Rows from block 5 of a small image diffusion model, named by matrix and row number. Rows with one number belong to one channel. Each number is 500 + 40 x the weight over its row's rms, rounded and kept within 0 to 999. All counts start at 0. Numbers have three digits each.
After each channel's rows are labels from the 100 images, of 14976 (inputs lightly noised), where the channel reaches its highest value: "strongest on" is what is common among them. Only what is clearly more common there than usual is listed. The data: made-up ball-and-stick molecule models.
# convs0: first 3x3 conv (model.enc.1.2.convs.0.weight, 192x192x3x3, each kernel summed), inputs 117-155
# convs1: second 3x3 conv (model.enc.1.2.convs.1.weight, 192x192x3x3, transposed, each kernel summed), outputs 117-155

convs0.23:454487378439505543362464533507515514498495541549538487501482514512526537502481507509510502497528521485483483494520503
convs1.23:541493505514505534484487437505522444523498471429455467535537493506459495500475497483518522455570486545560540541546505
strongest on: balls and sticks

convs0.133:535477502560489441451453472473554461568514475515508529490487557407516525475568539512493577452586436544482586514498576
convs1.133:514552444428518596542518503540484552482525455518460508556478443537491476519544489554491532523439590512512490480489513
strongest on: balls and sticks; balls: twelve; balls: eleven

convs0.130:510502485512471492451515495579462498490505556521481520498474524464548542475455485523545481519538482490521491512436515
convs1.130:469430501507472503507468482452507416550534549474433434533479525480471456501536487450505502519504549507438491467477450
strongest on: space-filling; branched; purple ball

convs0.112:532483534490505470565533455487483456440485477487475472491509458519513448478573517494494503514500527483588541537609491
convs1.112:481505453475528529422482496533505504571508470558508491511475530491494488485481525473526534529522504566479504479444479
strongest on: orange ball

convs0.7:457490549522515515470470484574536508415450482510491516526535521462445541527554551519547504460557519481575476473525542
convs1.7:477431489490482480543538535506500529386554395515493491490527451543481504452384524531562478549456490512555474440417508
strongest on: balls: six; balls: five

convs0.117:586498562537504469594572512464505518515495528461579516509505467486494471498443505460500527522500480519511550504328536
convs1.117:493504548519497476391443454518510437503505499435469490528535492480507477507477499520558563540565488521531534540551511
strongest on: small balls on sticks

convs0.78:449509511522439546481480540525552502521497527508528483533517488550501470525493528531507396519446515475519494483522441
convs1.78:536435462479496488438505433470540489461450432500512462473499504517545485451502528457491523502497432513438468477508423
strongest on: space-filling

convs0.81:482439507528521528480523525413552538487478432478493474517510501522459491546530579445498507456558527526559530520525545
convs1.81:473574572511489460575467496496492469470498542545536560474530478455595527502478477534537557469456466486475524522500494
strongest on: orange ball; balls and sticks

convs0.54:551498455495507505499583452548548454469500518480461500500498462490499489476497545478435461491466499560534497489524514
convs1.54:518423536484507526499541499468515595504491596517492476494562466595549490502513468516582524511488432567530467506478411
strongest on: small balls on sticks; balls: twelve; balls: eleven

convs0.71:464485447454464490520535461495496479578510515514503518493507481495523477539511470484505461510496444543460462643508508
convs1.71:494486409493419552497479488478493431487505464465487427549517511511496478488481491446539511510466459526506455491469494
strongest on: branched; small balls on sticks

convs0.89:484522446516511512497471528557470500445456548503486510506489465536574492492543567492549442502490461504534515524486548
convs1.89:476518448459488441486496470485492503564459411453498453534459484510479497498407471478464418458456544523471502459535389
strongest on: balls and sticks; balls: three; balls: four

convs0.22:473504521440504481523515507487450476472567461496534508503478556439388539494516394537508528455540502459589526503479475
convs1.22:478417513473532538530494537557502518583444485573456493463457471568513523496471527528494511528522534527514496589509445
strongest on: yellow ball; small balls on sticks; balls: twelve

convs0.92:465497594555523521445537466479573512437484514508479459538501547454487496476635538493502470569553487518518511537535511
convs1.92:520478436493518547521470558497466425471456493489509536474463496487590463502393500452500459528571571480507526549400478
strongest on: branched; small balls on sticks

convs0.153:486477540531500511493507493505518468454459461462493513475532439482450438456466513411479558548529437509516557471471448
convs1.153:558471507441555483503517496495520518392500505506521491468393485485480538528517490531566585427564490449467481435489528
strongest on: dark backdrop

convs0.82:476519494476472476539510499565599509519541533486497486493531479476512547482492427561549524531522553467415509534592506
convs1.82:438508510497497555533542494521511521424422517566534538501443504464550509528519601467503530547467497452484532499399528
strongest on: balls: twelve

convs0.50:496489516508457601481476581549499505533470475445516519456529459455505508486488502485533515491500478508436499456497511
convs1.50:515499515550504469464480478515498476490518490486508494505504487495494506508510470574522561444497491502437576578494588
strongest on: balls: three

convs0.8:449540439529450469473484514481521470479452523530495523505504534481477482535510590448507528492473571529490510559524476
convs1.8:463483464528505381506443462536468448497480508519485456479519453478529554426496461505489464446494445530533445541467494
strongest on: small balls on sticks; balls: three; balls: four

convs0.88:508496497557566477501542513517439458538546474475409526593485477441525467501434524483491511525460479473430534543510425
convs1.88:477475502478454512458444463496486483537551479540492501492550524438510504501457511516503525445396554472460515558422546
strongest on: small balls on sticks; balls: three; balls: four

convs0.13:497474512486450500473487478575498448552504506471424577545533468464465507509457508506519492502483510539459485485467523
convs1.13:556458466517478516464548497575473473487475515573509596492525510530566484490490502554544509516530474630508477435443513
strongest on: small balls on sticks; balls: twelve; balls: eleven

convs0.93:510505502494514442514507522481484528511550431497460487478471511478505537569470513497505505496421496490472461508470497
convs1.93:557501492498463523453499498529488479563437519461515544447615583486534533429475546495494459512450473463520467531475486
strongest on: balls and sticks; balls: five

convs0.20:511438493440467536473465524527582441562474474464502489522532503513506519485541401567462567517567518501481498462537503
convs1.20:550513518473476530528510449468418518399565512460525449480478418487514468512483424444478501499565599489487503458460467
strongest on: branched; small balls on sticks; balls: twelve

convs0.16:542548448479525491441476504456489533507489498482462586536532468558521546512500430509506526465518544511458502537493490
convs1.16:442491460476476492461499500488495548516510475497438445567476534474500463494558551490493481416451506517512506497484482
strongest on: balls: three

convs0.107:486495481528519465419456488395462485514481490506501472505524479525481526530416543525526537401525515502464483503477512
convs1.107:586554531554471520505526437521507486528525531480486460467609508481486515522499356501469509517531510453521464548532549
strongest on: dark backdrop; small balls on sticks; balls: three

convs0.183:500549558556523531424531544491512481550526534427527480503503518492492514562461482496496493431497514513476489523487484
convs1.183:506491498505519473537472464516506486515523538499538498468553512529496533514586495599541519481478478545497499490503524
strongest on: dark backdrop; space-filling

convs0.106:507477446392475432492502463506537455488530504537429543473590501461516545525465448581515511574496475531439541446531503
convs1.106:475566490477469564441478520499550570577447509430562440575475518481598427556511492500447493484527489547541519467460521
strongest on: branched; small balls on sticks; balls: twelve

convs0.15:561471471442577545419545548420504496441490481463499478495490436468507449488465435481525555535536496496493523479500558
convs1.15:514461518438487461495483495493453513561446460479478506488483494493518534476564481467548553426522523510450446475517508
strongest on: small balls on sticks; balls: three

convs0.121:500457485603512497522471471466541517465523486572486506486500512488641571457501644457488542478543450499425538463456543
convs1.121:467547415508503480486534467573494475529472475513455469494539493531569479507442460509483556504497557504568515550482495
strongest on: small balls on sticks; balls: eleven; balls: twelve

convs0.3:438455540501492498501497531518463545448529473466494530595465496555456511520449512409535494433543484553523461435428513
convs1.3:515537437505471533480469484515495525450399533493511533441454534490507469515565532526447497526522534535529485489405513
strongest on: dark backdrop; space-filling; balls: three

convs0.58:546522463448488557526477547490562504483524383532508540521530509388528593544439490492510564547534470479466454516464540
convs1.58:488498519567503486524498515528503566472519534481496531483441477513488482495553507510430498475522518530470500485606407
strongest on: balls: three

convs0.160:402557460555495511555436492494533504500557517552453607504518498442584561509495565524528546496481515527463550523505455
convs1.160:542462466458477546507514536509499516469480443410544458490502467523472452468499525495483439491422523450490485540487425
strongest on: small balls on sticks

convs0.104:510483480549475477482503429552492499494497451461456531521519456475492529461551492504483555444467509516529482510826576
convs1.104:480520491530490503528510508518540521496513516529572487486483519461485472464505455492542557495515529546573509506220487
strongest on: purple ball

convs0.101:521503509531492520520522446406460491516520556441420520483443542455406495436499506567570513502502492427483520518536562
convs1.101:534474492524489497485488509498554467472535467558558487562501456509532499553536520474460493530512555452354492411444467
strongest on: small balls on sticks; balls: three; balls: four

convs0.37:464535458483540452499504491475523475547542496545519521449419569431480467509619488499515475475486470474513467487538574
convs1.37:552493525491470512517496514516485549464475490549490478548504413552519519474392485557487606525561472484548530466432462
strongest on: balls and sticks; balls: three

convs0.87:470532480496468463469486465539519480500466457497447500547457575503434540483459512537496510544544561484526469450534514
convs1.87:561496539517507475507494517492444544429573506510498490526467511528565562556501468481506475517469551538523462430472532
strongest on: balls and sticks; balls: four; balls: three

convs0.77:431513548505486510493509511511458458528528496441459536484492561563502486523540454596536496544406495525539441488466495
convs1.77:494525523515488523473515499483468502545486443473425395448553571466556428527491545455526578609502480539456539451508453
strongest on: space-filling; branched

convs0.179:506572561533440486416505552469510485524540520479489511470583514524490517467338523538544453496498501505557429422441467
convs1.179:554501472484507492463540494496516510503422519518541498501595498494494441507528521481482507495480453536486470519541508
strongest on: yellow ball; small balls on sticks; dark backdrop

convs0.109:495434538469486462454528501498552513483492481475539489426495501510487465504442547539528486570459408478538533514401484
convs1.109:461457464501534494517480546507501557428549544580462498536534440497464533531518533567529529456509460518507542502544496
strongest on: small balls on sticks; yellow ball; balls: eleven

convs0.45:414515512494526513545517511539505484581472525552544492482543456570533481506543532491465505532491507493460587481504514
convs1.45:542419473505526526487552509479488500522528508504492478501495508520487535497480473445492536497507532469580468488565533
strongest on: space-filling; balls: three; balls: four

convs0.167:496524521542470506510489488505524512523437513499474464532454537525542499549480533498551590549449539515526454522539485
convs1.167:448448504472495559481494496527443466447479461479514528479426436458478497441525404510465454517534502560492562477424503
strongest on: balls and sticks

convs0.144:429517473476459485525511408513520539535472467537443544358453548458462477475489516546579507441582532485499475594504560
convs1.144:463462444507515499570465483476549486424463528505503514559495437467542540537553512495526541486496429536539531472530514
strongest on: branched; small balls on sticks; balls: twelve

convs0.39:532557541500463508509521476492518532487562516429508499500479426470510535531491484535507465469533534447539462475548524
convs1.39:496535467542540484552459487547460539456533512479499479553493407466411577537520480454513543494489549467509490534523497
strongest on: balls and sticks; balls: three; balls: four

convs0.102:492524415472498534557524495466528587524469458537442506571432506485469516550482448494505514468496502521497461532553522
convs1.102:516522494457481462452484482555529457463530525471530454430513521442500450525489403479483454527522544464491495394408529
strongest on: balls and sticks; balls: three

convs0.161:499476506540438504543454472510534518427477473447447474504462484498481531451463536493490432501421434532533461485489423
convs1.161:495589523525490494496520474498478465437523521489479545468492436527426507490473531569483515439513478450519494493499521
strongest on: branched; dark backdrop

convs0.171:381509457553533523509534509546511507478433445472406483511519437473490505490432450451474505463549521499521546396502421
convs1.171:393476534494448559531450440388552558485522460498462549430485482513477479565484533534501476527524415551437499502496457
strongest on: balls and sticks; balls: three

convs0.176:473435524550505503417534503465524444483450497529433483512487513460530473471428431494494556488563523439459524498481475
convs1.176:515506455453507469463465470543505475513488436517540497487512500551553601493528578468516424484476456565493521456532501
strongest on: dark backdrop; space-filling

convs0.44:448511514467580456557496515459544528479469499508553487503485462591496504502463446444474546550482573438485497470497463
convs1.44:466485498461464552504455534533447480570545550517503474517461551478494509430528529546462462443471482477513453487501494
strongest on: purple ball; balls: three

convs0.147:498479509525513574522453469489526534499487493532526515462547502480509514580501478504506525568509448461480548496441507
convs1.147:449541516511521415491536494511501509491451529537465490589446520491473500476519489568541555432525558513526484512468579
strongest on: dark backdrop

convs0.12:464503489427467545476523454497535432527545508452453594513522500557452476503489491535511493474512511459539501455480524
convs1.12:526518506526554469535498498567510544434508490512476431578446391501547576553524458509475465522462603426485505413481530
strongest on: small balls on sticks

convs0.163:444514490536427498501527503620507456589492460545452526504517548466461489502490549565530479547510503490537510579481526
convs1.163:580458483540455474488502502465546449425483576572576442438461519532506496493488477504505527463507481544520480528509462
strongest on: balls: twelve; balls: eleven

convs0.177:514491479533466451514530539528489505533507556474483519483542558462523452509489582510508494453500440546520483559518483
convs1.177:547502489529499496534495443553464454468542547543470497510470413483472556466504455456509486486522533512557496548492461
strongest on: branched; balls: twelve

convs0.188:470536494492501559504484494512493527402465416486420491541447494487487528586504515499536523532491536483525453509533543
convs1.188:534490557506509517503511520508446492488547560517479433516468487543475496427497486468530459469481537380467534512477509
strongest on: small balls on sticks; balls: three; balls: four

convs0.36:537504454508413489492545489538515460564505526452443482430474491508484490515482559559524500481519447512517527516494558
convs1.36:503492513500329502464493486554559427504470505529405474438549534529575476581539510525484475446550501528484491480469507
strongest on: branched; small balls on sticks; balls: twelve

convs0.138:489504432416493533541460461507555489458445478527520495479496462477498519452548513489521534529433488489480523516592517
convs1.138:474491525530476474504535540484457511529551447478499465536558558487484476526463519492520514463609496547500531485426535
strongest on: space-filling; balls: three

convs0.111:559526603526551496485546517460414480568510484501488518519527539472424499496436474499518489554504488469469500531380534
convs1.111:469505459535481522475482465497514431453509473502476482489488441519432532480478505471521544517572458483551492572540519
strongest on: balls and sticks

convs0.131:511552485372493477449506508480488458508546546454437491427580503408421523556373558539476554514530434472501524476475420
convs1.131:513456419596458477512508567593540530499483485458450481524446484499477477471490459533515464547471566502519464502492535
strongest on: space-filling; balls: twelve

convs0.154:471481491486524539528477498547543495515442470477570556468499417545538509494461517522440565614496528481458521496490513
convs1.154:492549440445494500476467466425432467565587509523473506540530588442451470533507460565527458475493492465505528548536475
strongest on: space-filling

convs0.32:516506526428546558493439592509466567514540491501570506550532477447490547562537457495483490511542507443467424494461536
convs1.32:522518485464516472532559443465452457447471446532466511508467512459490456508421503437562577453591580461544525465543491
strongest on: space-filling

convs0.35:511500491463451521511460527514542487530387483579483491501479473461579561552507552432456534535562534503542454525450459
convs1.35:514562452487416470490530453401512510470558509523519465521462467500445467534535515552461474499480526466436482434477519
strongest on: branched; small balls on sticks; balls: twelve

convs0.123:574564525516572503425474536455535497544517462478521453592508452471511423530509506506508525478511558503430530592493503
convs1.123:501502405506443461502489500528518475495533470536442528468485579493451570541524527506452532463530478509491501440487512
strongest on: dark backdrop; small balls on sticks

convs0.143:551444459489469489477512480564478477525418442495476454567560524497505492531444513480502535575496538514503501507485472
convs1.143:407496464527470456483478518530467514575543516519505510455465523503564486480504429552483483514526485523584636550516535
strongest on: dark backdrop; small balls on sticks; balls: twelve

convs0.86:363452502535452468557516493578479488532480435502494526505485505506436537533449543472551477554437510520477432546467504
convs1.86:606500506587506529514518537514503548482495540453469496481533523498551446461504484542405499474496476514545531459585461
strongest on: yellow ball; balls: twelve

convs0.41:485421477527506489532484460473529527525495491573474520494424561498528542551505464519509561523446393506470492495505542
convs1.41:497538480473510483484510493510541471457484514501559554514416436541500465482487513477399513483474542412576476460477483
strongest on: balls and sticks; balls: three; balls: four

convs0.51:449509511506515515491521540486466462529503481483415484467480434546535491566569601497486483566451499440575512536489421
convs1.51:500547555506427480468494475462525520455476577529527483558500594499477481445514501504508517516492497537457405518521554
strongest on: small balls on sticks; dark backdrop; balls: twelve

convs0.26:554501523403472608521487544492480459544492466491581501445587512339506550509456493491515522427557474470464501460515534
convs1.26:497490570597495507447590508454525547445500532475450503535443492499548487499575498498474572433533477500516551469502512
strongest on: space-filling; balls: three